A small audio frame classifier, trained from scratch.
Model: 1.77M parameters, log mel input, arch crnn, norm layernorm, activation hardswish, depths [1, 1, 1], rnn lstm.
Training: 2200 steps, held-out accuracy 96%.
Rows from block 2 of a small audio frame classifier, named by matrix and row number. Each number is 500 + 50 x the weight over its row's rms, rounded and kept within 0 to 999. All counts start at 0. Numbers have three digits each.
After each channel's rows are labels from the 100 clips, of 14976, where the channel reaches its highest value: "lies over" is the class under the peak; "responds to" is what is common among them. Only what is clearly more common there than usual is listed. The data: tunes sung on syllables by a formant synthesiser. In brackets: how many of the 100, against the usual share in percent.
# conv: width-5 conv (model.blocks.2.conv.weight, 192x192x5, each kernel summed), inputs 96-191

conv.41:554464443517495534603565553429427522476495503581515488509494491494506575502548471514468468493534554457481357447472511496485484466523467391431594466480499550524459430436487525585518462408447492553443514439561507490519456456386454479524595498565542464535500445472549494420378486514470604544
lies over: /e/ (39 vs 11.3); /o/ (35 vs 11.2)
responds to: vowel: /e/ (40 vs 16.7); vowel: /o/ (36 vs 16.7); consonant: /l/ (35 vs 12.6); clipping (34 vs 7.9)

conv.106:528488488464533628474411524441546485520442521419519466438460490405498599569461577489481424407579537497499503479485414502472503521384482549494519474498510530553479529449539451433341485537496550577435561508543513544347533490506512563471473497545427495477506477517615504515481408502526478561
lies over: /o/ (76 vs 11.2)
responds to: reverberation (84 vs 50.8); vowel: /o/ (76 vs 16.7)

conv.124:551421501408428537485566483485496490457520454408503437532529528440515527445480366476528578524447461491370480562494471504476601491685465543508685466506469560496521453535488535470455545538506491487519582449475548446503438458498499570458395504469490517558550507499527501515431477502498434479
lies over: /u/ (100 vs 11.7)
responds to: vowel: /u/ (100 vs 16.5); low voice (53 vs 25.3)

conv.31:454426489420498498474479493512436476533535502472481492408504417588555475563454470483545492523526488560565499488507399509462535523578455449479471534539418459483495542436453534540602460462462447519452548454492513496572483493448543438492460531504627459432450529496532463524516556485469451465
lies over: /e/ (100 vs 11.3)
responds to: vowel: /e/ (100 vs 16.7); consonant: /d/ (49 vs 12.4)

conv.72:511592512497421545465450457584549514516443479491493590466579489677447585551483513441540478385504525522544509414487469465540526466473483489502476550482539493478534447540501407536556495479512511457514511476545409531564478537490459468552438497527466491540507473431546436493612416448493370573
lies over: /e/ (100 vs 11.3)
responds to: vowel: /e/ (100 vs 16.7)

conv.138:399433479536431472479629485552572496487572484572521573412446523407516493566492465502608576497494541544506491529506464488594553534422476462533463539509617591559529636530472530457596517501460420415469508580490484522583497480509486381529475527435538509489437551508528472520494446500502468471
lies over: /m/ (49 vs 1.2); /l/ (28 vs 1.2)
responds to: consonant: /m/ (52 vs 12.3); consonant: /l/ (32 vs 12.6)

conv.95:455504538543516414509427537513500460430515467491450496548354521550440546511510530498407415484472515519442537519517404502507510490363570554521468494536464424406519557510501556504594488539512458556512550493459394490505463435550491484475431572371464508519453471509476459493442554569521528455
lies over: /e/ (72 vs 11.3)
responds to: vowel: /e/ (74 vs 16.7); high voice (56 vs 25); consonant: /t/ (34 vs 12.8); thin (high-pass) (29 vs 12)

conv.146:492551433399508460450413480459524462513545482546553534418490596435485652486550492472418579424497563543547394583489510476451411470473546540484523527452491500502539434457482476568459483566554530514472513531497448532463511473575486480523438518510487501501451436500424585461558583556469488580
lies over: /d/ (91 vs 1.1)
responds to: consonant: /d/ (91 vs 12.4)

conv.10:522421568586496531457570503545417513534490504520480631453504552502500494558533550476480495508525438389515563490421570507439435477491556374503486524572395583446474474568453560567581482551603515501490530671519489509441539538493480637580421489496579451612550499484518492539513524503617528491
lies over: /i/ (63 vs 12)
responds to: vowel: /i/ (63 vs 16.8); thin (high-pass) (36 vs 12)

conv.75:539494494505526553575397539487468485544507501641516543500499493476530493513467489446547424479635504575554476495491618482446495459439415470467434484529438502377566473485489526522513498520561436466450519452540443487471493534522516470566459495535502416435604602509459475488568533416428495575
lies over: /u/ (70 vs 11.7)
responds to: vowel: /u/ (70 vs 16.5); deep voice (54 vs 24.9)

conv.82:473536525429495496403496429440497562527638499445524454574483482625508576555530460457609456570401489515524428485503443470493569473461529459453523457504542461505479465489501430560471473460447549452407444538502555515527581598411542468533456485533583493485410442503518438536484536505441524435
lies over: /æ/ (93 vs 11.8)
responds to: vowel: /æ/ (93 vs 16.6); consonant: /m/ (30 vs 12.3); consonant: /n/ (29 vs 12.3)

conv.55:412491544469516544603484475388478508451521478521506494589540534384533440442505417504510539459493516515512418517518514549531493469481440544474390467578518418499550558658562438484341516410427544472486535443483522496547512547578513624520559482567453486440507555506479453531515596497507643494
lies over: /æ/ (98 vs 11.8)
responds to: vowel: /æ/ (98 vs 16.6); white noise (34 vs 7.7); pink noise (31 vs 7.9)

conv.15:538494554517516570469478504498594511466521514491627512652554463281476465475487427497509462449432479549440464474493484495495552518522485525520452504540507559504438483459558503518414508445523533488536471553496427467490535435472542635483435542489494475410471456494505573493549431507492533426
lies over: /æ/ (100 vs 11.8)
responds to: vowel: /æ/ (100 vs 16.6); consonant: /d/ (89 vs 12.4)

conv.5:607473509519438531472498521565498498443545496520525489575506433643548439570485579520481486416497476514495568497496492517539478499436489480490470645535587422467483537490458519564511487521425431539422395435456536480570461505434484568500534531492467453532511533570503471503608532516500423433
lies over: /e/ (72 vs 11.3)
responds to: vowel: /e/ (72 vs 16.7)

conv.25:518431484516515508507482513564502509546526526549498484515575417398464551456456485490358510454493452422510533459527433454466417520475388516498466511539458450481445538550374487518463531452478582547420513480407486475500530479351499592478377442526499473458522528478453470509431521508498434559
lies over: /æ/ (100 vs 11.8)
responds to: vowel: /æ/ (100 vs 16.6); low voice (62 vs 25.3)

conv.118:465424465526495502455570478552422511484419516465537353515540499476516631496522519469516479365504460639556503419562563477475502521596554575537506528521403409437447508500419488589513487454510519470481527446449476483542513525411494400479528528502528569498572544538475458535499617496555442516
lies over: /e/ (63 vs 11.3); /i/ (34 vs 12)
responds to: vowel: /e/ (63 vs 16.7); child-like voice (56 vs 24.9)

conv.35:551494516552464382475402530533470532536394526553445570484503445402525482486445554547426452486504498515381520526545455503491376516596536468483422535508603488581452417499475398518499513446477438509581552495631499479429454514525553595517618465463586514441394451512483478515469499486490481508
lies over: /u/ (53 vs 11.7)
responds to: vowel: /u/ (60 vs 16.5); pink noise (29 vs 7.9); clipping (27 vs 7.9)

conv.113:512589537394540482579422506362401518521551483494530420562525452564509511378485456496499474506406558497554393526506429516528423537494485442447515552532568554502482498527471362453466444456457518552489539439527473495540487543509512453506514550598470486513492642540538512491548504518434592462
lies over: /o/ (69 vs 11.2)
responds to: vowel: /o/ (71 vs 16.7); clipping (44 vs 7.9); pink noise (33 vs 7.9); white noise (32 vs 7.7)

conv.137:445517488471523607423488490599502481488511482450384554570482593444528579506521590503441548443486496458502516544493510483503503504501477592470519459480508564574450439498540502461563522595554444555488570487501519569576484392436500476476434506536508462459458401505607485492452566480502518539
lies over: /o/ (37 vs 11.2); /ɑ/ (34 vs 11.9)
responds to: reverberation (84 vs 50.8); vowel: /ɑ/ (41 vs 16.7); vowel: /o/ (39 vs 16.7); white noise (28 vs 7.7)

conv.66:461501451486514591546510522575496455463498473531504595450416479460480572391501527499463469476551427533526458517468510525398575540593515474478626451507459479503552452476470425536492497595524521465388418632484518418476504452490484622512512498568497470562514495489501441445595451549466531438
lies over: silence (96 vs 20.3)
responds to: vowel: /ɑ/ (98 vs 16.7); reverberation (84 vs 50.8); child-like voice (61 vs 24.9)

conv.150:449445484521450488478457522485529501557736523482521500613504440411473417457475498516474469389565476607467463528472450540419467473393496462504609537492490620470507473472500486490543474471538486486545488563565615511453493478508484411536395500469564476512535432510509455492556491520545635480
lies over: /i/ (81 vs 12)
responds to: vowel: /i/ (82 vs 16.8); muffled (low-pass) (39 vs 12.6); consonant: /m/ (32 vs 12.3)

conv.94:371437464547500490491446511575516517506569509419546459597369516397497530543574487563547436501489508498466442544482505549469519503498539521519422504476528516539454474554570499536465500456572541426519498473473550445368497527510502657489470489453449560512492479532543522529444737541510595485
lies over: /æ/ (96 vs 11.8)
responds to: vowel: /æ/ (99 vs 16.6); child-like voice (57 vs 24.9); clipping (25 vs 7.9)

conv.165:502430534560517486531401490579434467538490531559521518488468459425521404621448562496510498457493518459532564610506548481481519534442483454543601471489395514541496556383471564481515514434497588440523496494425522527435501477605506451476587483344563514530457495493556469514495370454554523553
lies over: /m/ (38 vs 1.2)
responds to: vowel: /o/ (50 vs 16.7); pink noise (40 vs 7.9); consonant: /m/ (40 vs 12.3); white noise (33 vs 7.7)

conv.17:497463510535558398538480489515477577467489514440463533484594531457500603488522577540546481522404524522388480437540413481501440485600516507461549425445446596479477407435508505582501506471583428505443540392508511532392480503492470402411482404482507453488514482498577438459462497477528369501
lies over: /o/ (77 vs 11.2)
responds to: vowel: /o/ (83 vs 16.7)

conv.144:548539524496455526435491533421423467521616438439510529519553508391514566480482517548518431452494489669433464561485471534559470510488492441466462511556510583537489569500509629595485509533427458475388502576577546485577470484433522430539462483583564481471603508505487518487436483441517430454
lies over: /l/ (45 vs 1.2)
responds to: consonant: /l/ (49 vs 12.6)

conv.50:532554481461524577580492475623478422502487484574519509631438511481502565565503498470469361415465498488518509574512471524449506553479547483580521470453586430429536495406463571503409507520487492458501477525506496462458539519515553495432541536555409512480368465478478453511468590550509472557
lies over: /æ/ (67 vs 11.8)
responds to: vowel: /æ/ (74 vs 16.6)

conv.46:443452499597561513546518494517479526440468523527423517506512552611461485510533552425413440551518478478511404437533495503428502407419472630497415532537448468556544512447470558496541517494524485579430529558420533497556457521524432500526420503598474540533601503490460519476630381540572468501
lies over: /n/ (32 vs 1.1)
responds to: vowel: /e/ (73 vs 16.7); consonant: /n/ (32 vs 12.3)

conv.134:563402491501471548578510473632535538534555495441499470419529513486483529492525459548580573615544507535544513445475568527468512448508548429487478514542495451616556441506493398403415540564584489571581524424521536472348526501617489596577516502440518578513533506495492501499531535546545459482
lies over: /t/ (47 vs 2.2)
responds to: consonant: /t/ (56 vs 12.8); vowel: /u/ (39 vs 16.5); rumble (33 vs 7.4); clipping (26 vs 7.9)

conv.79:491569505514566471542477462545531522508457488422543478526458534535509503608504443534532532608461425534546465513503479473458457494578376584445509512419439504550538472534537604544480488468424470546415441507500519477612599494526501521523628474468481541452422479503471517477538402507469480426
lies over: /b/ (25 vs 1.2)
responds to: vowel: /ɑ/ (61 vs 16.7); mains hum (38 vs 7.6); consonant: none (34 vs 12.6)

conv.96:577556553457452501500532468524614476524412473509578470431496397586492547524557424488516479445451529520513426646501536486517561507559461520462454476452501568532440536441385533474385506531446539500530530490577567509590514467533458441588549500446521486433514561453538498477497419442485362548
lies over: /u/ (93 vs 11.7)
responds to: vowel: /u/ (93 vs 16.5); white noise (25 vs 7.7)

conv.153:552483496443516502509422526455502492519510512513490473499530474595492449676505567524419399489531559488465431584452467516493470493575546468507548493564447559481511494543481531514482492529586580614480491465484444444500440451498511655510507496558618499598553530516449531504590509511501476509
lies over: /m/ (36 vs 1.2); /l/ (30 vs 1.2)
responds to: vowel: /o/ (53 vs 16.7); consonant: /m/ (36 vs 12.3); consonant: /l/ (30 vs 12.6)

conv.28:530577451491484441555594492510473588485505496493430544472507597399436552530486482547487483567511552564386567505479487504516529499537480461563635428476588408400493534548513626520501543537531534488417501442428406468443422439458489617433445455503546515537556482495483550438465375455475514544
lies over: /ɑ/ (35 vs 11.9)
responds to: vowel: /ɑ/ (40 vs 16.7); pink noise (27 vs 7.9)

conv.12:474499504550443505548463542448509560437610519529461495545627581447481510488505522544457430513502484518463649496485492523587434457510591491476461539472414551439484459494504452493459482440486431427583523455509452539528490482492495464449464561436502517523449591486397577505471536494430395552
lies over: silence (80 vs 20.3)
responds to: white noise (86 vs 7.7)

conv.34:507449475441526562590497472606305528510483535566482509432507484578462396455572498513481501551590484377508479479497624473506602518627475477539437495533408435498510543560449518462465503558510534571497553435420518497387443518561488418447502476552483560548532573505414470511441435459472407585
lies over: /u/ (93 vs 11.7)
responds to: vowel: /u/ (93 vs 16.5)

conv.70:486454477531418522503506493436473493515516454484470511374514500513510526496474568520506480475575531518463437481533523466559481521413505446505406517425407546584490514544424495544453501478498529545472446513527483535467518464418500441546588473480519475461484447550542480490441538572511613501
lies over: /o/ (97 vs 11.2)
responds to: vowel: /o/ (97 vs 16.7)

conv.33:541654473499401506451529527597466526496439511410504587500473507536508495422509583491447469510470508488579561552515614465538408462509553560464578481507484579409511422458517462375612493560543472558488521512517576501551520536537471518524509421463455507574432467522523436513489558526563570441
lies over: /ʃ/ (100 vs 1.9)
responds to: consonant: /ʃ/ (100 vs 12.3); vowel: /i/ (39 vs 16.8)

conv.89:438546442544488551431513500522509429484557471503507541646433455557487526594546338466593495533491473552535471410527483491515441488569494426464601509442399377486528473572536516520517457507527459535484466467481479449467490515586459571563445491509442553579520429507506493457431664457560609531
lies over: /d/ (55 vs 1.1); /t/ (42 vs 2.2)
responds to: consonant: /d/ (58 vs 12.4); child-like voice (51 vs 24.9); consonant: /t/ (42 vs 12.8); vowel: /ɑ/ (40 vs 16.7)

conv.59:512465485552544534514513483545465461550454473536536450560514561623462659482512539434395533521621507345467480490559548509464525479573532642501511477459469420503510448570434564396537476603504517361548492553488505556556644514482506527509464529605505504519577474478487587493514499466445576443
lies over: silence (100 vs 20.3)
responds to: vowel: /ɑ/ (48 vs 16.7)

conv.125:539471492530469500495468612416467395496533523497460437443513509459497535487475570494461400444516504570414502486487558483546509503434563569514489547593466551557473537564536461511504452434452467426513606438476507541455450551487468515401474534529462522548474422505488481489581510458469547471
lies over: /o/ (92 vs 11.2)
responds to: vowel: /o/ (94 vs 16.7); child-like voice (61 vs 24.9); white noise (25 vs 7.7)

conv.108:503452445460604479527612502634588475505466531530455426529488475383491505551550531524594611511457507521604510509471510450512468487606508625483409533437521452463460414512556525536444501602469535396451457485462562490454472492432534510418528514568450510484465457544522570498540455523543464549
lies over: /n/ (50 vs 1.1); /m/ (32 vs 1.2)
responds to: vowel: /o/ (69 vs 16.7); consonant: /n/ (53 vs 12.3); consonant: /m/ (34 vs 12.3)

conv.177:456455534523527491497479447291551503515511526530502473542538498473495463486469404532523502466474472546527529506527593514444511535594423502511437466408441358505475500507504542557327500423602421508461454523536576485486429515541481609479518467509468502470468501492506466500522540549489677504
lies over: /æ/ (97 vs 11.8)
responds to: vowel: /æ/ (98 vs 16.6); consonant: /ʃ/ (29 vs 12.3)

conv.81:532615550511533467475536497473506552528460589473555508524545575508505504553552511531466508554495629549566624416483473552534543530382558357523547487522501485504462470472483447479551589513566575492499520505436430492496431485481543443502563483540511521544509615456468472535521554547512494538
lies over: /t/ (50 vs 2.2); /d/ (27 vs 1.1)
responds to: consonant: /t/ (50 vs 12.8); vowel: /i/ (47 vs 16.8); consonant: /d/ (30 vs 12.4); white noise (28 vs 7.7)

conv.56:447509494547479437584541509434547505510362488547516484500563628401494494513511523509510493543483566519421586461446426506528527494400415333468497538553622508605463473449476525501524540476470464418602475483533428578480513513580466462505393494497477483467491515482466426470566380412467556549
lies over: /i/ (75 vs 12)
responds to: vowel: /i/ (79 vs 16.8); consonant: /d/ (39 vs 12.4); white noise (26 vs 7.7)

conv.97:398590435479531499444496484479550466512464485543585523429512403417513455485471453483617533420465479473508446471538504528534555460414543487545347524523512475470510541651396381514506503490563554506516529459411521466402483569563493398546524577583477497515425523526555487552512468567421568556
lies over: /æ/ (48 vs 11.8)
responds to: child-like voice (63 vs 24.9); vowel: /æ/ (62 vs 16.6)

conv.176:559486519481402522532439479486572466511565497495606511498518564439514451605457580499603576452477540523494513488490535526506465569497531488503552521523562486566523554506502564541419486511422530522489517522519537518509477488389491475530525562483553515423545528498484459524564555533560611503
lies over: /ʃ/ (57 vs 1.9)
responds to: consonant: /ʃ/ (83 vs 12.3); vowel: /ɑ/ (64 vs 16.7); thin (high-pass) (31 vs 12)

conv.114:450477457546532398518483514428530491514429549485421453540489464494493524421514460489507586548520438561486506475505547509540498510434492552536543468473495426569511579523484553504576457477465536550548455515513495510526528530481510465566400505428436482474510451530482517495536383433478392475
lies over: /e/ (96 vs 11.3)
responds to: vowel: /e/ (98 vs 16.7)

conv.87:519473486474450550477462496530587506510502481564404429542492488507524497457530516499500535510439500458600556523527478470523586518453503553494521606517528505440476501500467597465482471642444446436542542511589463505614478542594529500444526578366483501483528457520531478503473636471489472495
lies over: /u/ (94 vs 11.7)
responds to: vowel: /u/ (95 vs 16.5); deep voice (71 vs 24.9)

conv.152:484540544511492619453530490550469496536425534546495468483470499522482418496484477473407514473432429612577584483489653483453523478594523539517534546599523554551497613406552589581498483466469414368506545509523443494503510523542528410553484493457543569503454502440471448526470493442465432463
lies over: /l/ (40 vs 1.2)
responds to: vowel: /ɑ/ (48 vs 16.7); consonant: /l/ (41 vs 12.6); vowel: /u/ (36 vs 16.5)

conv.78:497555517402482514532528537560410538494470556541581356414605436494508455492450454501505455514501528561572465528464441532520432446478469495514508518490429471519497603459533463562515565446485455486546543474419367471573469472448484502542519504491499526591558585462476536502560486515485484555
lies over: /n/ (35 vs 1.1); /m/ (28 vs 1.2)
responds to: white noise (66 vs 7.7); vowel: /o/ (52 vs 16.7); consonant: /n/ (40 vs 12.3); pink noise (29 vs 7.9)

conv.99:373474467529465510489475516493416487484537463448543559518586404618538416430585508511389434504626515456462492491475468501490481454555475577538492461470462564546474476533464395430481487504549553393463538452471522484550514514617517537478408462525442470549490576500480571487458417478434435446
lies over: /u/ (66 vs 11.7)
responds to: vowel: /u/ (73 vs 16.5); clipping (32 vs 7.9); consonant: /b/ (32 vs 12.7)

conv.120:481449507417502603479515496447452531509464485576476445395453381546458550533521464485429514527527492520462500550528495523493555496530502397444482530494546452567532511476492529479453558492613400552503479524502481511473475563472453592485674434472653556475552529469514494490510528523470499571
lies over: /u/ (47 vs 11.7)
responds to: vowel: /u/ (51 vs 16.5); clipping (39 vs 7.9); pink noise (33 vs 7.9)

conv.100:467496539559480530517490500421600494487499547509552345472533462549482562559469546511491548460543493598461519542499469497504516534304538458497593474521463441612513499520447511458676496497499520530490481511461539524568571506412485614504514518515552489552516530482478568519531553503488572549
lies over: /i/ (45 vs 12); /t/ (36 vs 2.2)
responds to: reverberation (92 vs 50.8); vowel: /i/ (68 vs 16.8); consonant: /d/ (51 vs 12.4); consonant: /t/ (40 vs 12.8)

conv.27:651486507461453517454502512503513522535451508577496442530525467613534637386498496521442509462497565511475513453487562505482504537418437452500525574506412524626420461542654536494590521507488527522529516496532563476395476513451505572508492430501576497478507520459521502473535449509513510577
lies over: /e/ (54 vs 11.3)
responds to: vowel: /e/ (59 vs 16.7); child-like voice (53 vs 24.9); clipping (37 vs 7.9); white noise (32 vs 7.7)

conv.132:544510462523489474519507488609406489487546517484552616564481551509499424432492559484536550547466508403545545428508469552560502499552524522539644448481557470488419504488502693488455515450552593547522450516499491473596505499579500380494458491426464568453434411462484445479624534485525553537
lies over: /ɑ/ (99 vs 11.9)
responds to: vowel: /ɑ/ (99 vs 16.7); consonant: /ʃ/ (40 vs 12.3); consonant: /d/ (31 vs 12.4)

conv.163:505556558470570466488480440417437539542518539396549493516577487519462595392506534579492426388513531351446478580486474475522492543439535606497487533447515493485445557462535506511456581514512519522510542491580507528497406485537491566520497480401613488465496456483440384502422379403468493486
lies over: /i/ (39 vs 12); /o/ (38 vs 11.2)
responds to: vowel: /o/ (39 vs 16.7); vowel: /i/ (39 vs 16.8)

conv.189:564564523367479488625407533501386597515504562519431470463444503525532590543514416567507513583479529496497510557493448489570432504397552492466534407507506530503522668490497538470518523498541586495468557524550536511391525533524513538559576462442463536538548564518521459543483462575428472435
lies over: silence (95 vs 20.3)
responds to: thin (high-pass) (37 vs 12); white noise (33 vs 7.7)

conv.141:492486433441435449488439540523551464523554468554465450494465575553510471457527558463451546523557493476510456561567514475515484487538493454457461474443513461536522444440427504526476443582590419462502496568536566492460524559511517488480413552589502523612484512501481423489448675469465532411
lies over: /e/ (74 vs 11.3)
responds to: vowel: /e/ (76 vs 16.7); high voice (54 vs 25)

conv.91:499517542463571527540379568477437500507504496583492449427380496590487468407486578505443541507492495558470534526466497489574466503526538412430572422446529449514573447494437451508478488435515513533517574547522386524558465485500480400523591477471448545487479556514482481554437464495522446549
lies over: /u/ (39 vs 11.7)
responds to: vowel: /u/ (58 vs 16.5); clipping (37 vs 7.9); pink noise (36 vs 7.9); white noise (33 vs 7.7)

conv.129:524492476382470529483459495429498476474723519416495382492570465483480443504494509515511477573433533549529532526463638524520480539433506544576576553496538535464539450530488450543517487488500465489467504446527598478475493487464504599500433544521617509422611502497523496511534482509485539470
lies over: /æ/ (97 vs 11.8)
responds to: vowel: /æ/ (97 vs 16.6)

conv.172:436606515521364432450564477595495535481634499531468489595417437499464486459513524512512516425405432511516523479516491509529447508570514570559489539402547403500476496440513523435450535451532440438463485447449590485500466517501492454525497511435496557462487499496493535466401465474638456479
lies over: /b/ (41 vs 1.2); /u/ (33 vs 11.7)
responds to: consonant: /b/ (98 vs 12.7)

conv.128:603538478520521460573416505423448463497561451419495382315462594547480519448551585523459538592506472526483462533552487476469448477483463584484526518471542511481484507538553406539521499429456468590559474473527513528577483472449480572506480532546459466530456522538506442483457469518526523495
lies over: /o/ (89 vs 11.2)
responds to: vowel: /o/ (89 vs 16.7); consonant: /n/ (32 vs 12.3); clipping (26 vs 7.9)

conv.184:477498511442538514519531487576498480501355464497473548505543504533424336543459543517516512486533484411500493535556474450459517529468514593505607496449566504487409615567474537505474521607482575473497487581463541466590500454534481402496460478454473486463493552457445594438528527518460681557
lies over: /ɑ/ (97 vs 11.9)
responds to: vowel: /ɑ/ (98 vs 16.7); consonant: /ʃ/ (70 vs 12.3)

conv.76:544555514496454455507535518600646569460550519605481514441583509477489618500519548502370523468534546447515505622546419484562465491516531495520423522541476560607570597531489525521525559509520584553480424510460503504508502512521519526536506451583545502500510533514516466482484394514473420560
lies over: /d/ (56 vs 1.1)
responds to: vowel: /i/ (72 vs 16.8); consonant: /d/ (56 vs 12.4); child-like voice (50 vs 24.9)

conv.110:523507493526546452440483482401487482483488504414514602591571405500564408647483547516577482486492495543468483431452513507447409478368474572481483475504530577474496576481515540431496582556566469554518557518516483496466478502468475486594503475378497448492480503455468492501544433503499518489
lies over: /l/ (97 vs 1.2)
responds to: consonant: /l/ (97 vs 12.6); low voice (51 vs 25.3); vowel: /o/ (50 vs 16.7)

conv.21:525509513541486568550536524485501535469436493495457537421477512617480372513580521513559550499579511584614511498559533489542541478581524467496475513512441529531512470463432497474464503500506493561526524506437412541546443504385525543421474558497447498514483575533397528485504575538530457577
lies over: /u/ (88 vs 11.7)
responds to: vowel: /u/ (90 vs 16.5); child-like voice (60 vs 24.9); white noise (27 vs 7.7)

conv.135:575467519459414490461503495579497482505463503503525533489439444536535544542543534577456576550427431501353555585463505513463546486406519498474559472539659496439476454461499571523544533552526550528583502540493542496489561558544470457575438502465401485408489409487545453499482586461606426529
lies over: /ɑ/ (52 vs 11.9)
responds to: vowel: /ɑ/ (57 vs 16.7)

conv.16:563454491520527504547496484579553490503472485422497593451498471433482449443476512544547534459499568499453472502480409518519478516539540468508661468538552465527499500425639717496544488497512467411505489452459527540629428499445497454530459497432515473490458455492478424500472424506496542522
lies over: /ɑ/ (92 vs 11.9)
responds to: vowel: /ɑ/ (92 vs 16.7); reverberation (78 vs 50.8); thin (high-pass) (34 vs 12)

conv.178:473518569569542502557371447481503491519517510519596480579481536634478498576476534482497412470515495504540598662482573519482494504569474456502497478458471443558462526401535509516393510332524435544463476460523520452510452472420501481537464470510535474537493534464471499507595560481518465585
lies over: /o/ (55 vs 11.2); /ɑ/ (31 vs 11.9)
responds to: reverberation (82 vs 50.8); consonant: /ʃ/ (60 vs 12.3); vowel: /o/ (55 vs 16.7)

conv.159:443448492533442583454428501519505439453437501444507493471538553484454565557456523423542478423475466501526431382490597493491526482554509603503503500445473373491490416627489451520427485435626592529475468453592568499513552516433502509514476478614529436541475523499509485452486624504481427474
lies over: /æ/ (37 vs 11.8)
responds to: child-like voice (76 vs 24.9); vowel: /æ/ (48 vs 16.6); clipping (26 vs 7.9)

conv.112:509488540473532639512513497393526559548574481491511454412420458482509584577517594473522462547423502483553464527511518517532549480388508416458516500524429511476587395608564478482542486534443432547535574455571550515548514544416513451456556471545477488486473465536529554571487515497484480477
lies over: /o/ (91 vs 11.2)
responds to: vowel: /o/ (98 vs 16.7); thin (high-pass) (37 vs 12)

conv.36:415563509483492395573448518467529501481632448489468523481397532539503415509497471534546536464519477421500543493535419508504495523525491575529576533472607540457470492432567543334640476491457420478473483558505470561475532511525515495487544558522489489532431489526529542544505452492494453471
lies over: /e/ (100 vs 11.3)
responds to: vowel: /e/ (100 vs 16.7); high voice (69 vs 25)

conv.185:492536512455548529576529511533505495550478446551447494479510568529488504486488489523471475478568531577451436547490465442517493485525506570484565517515500498547496579476436491589561483519417508523522525576559516485400567440531519495498444459532556543416475427505481480478447470476447448445
lies over: /t/ (39 vs 2.2)
responds to: child-like voice (69 vs 24.9); vowel: /u/ (53 vs 16.5); consonant: /t/ (44 vs 12.8); pink noise (26 vs 7.9)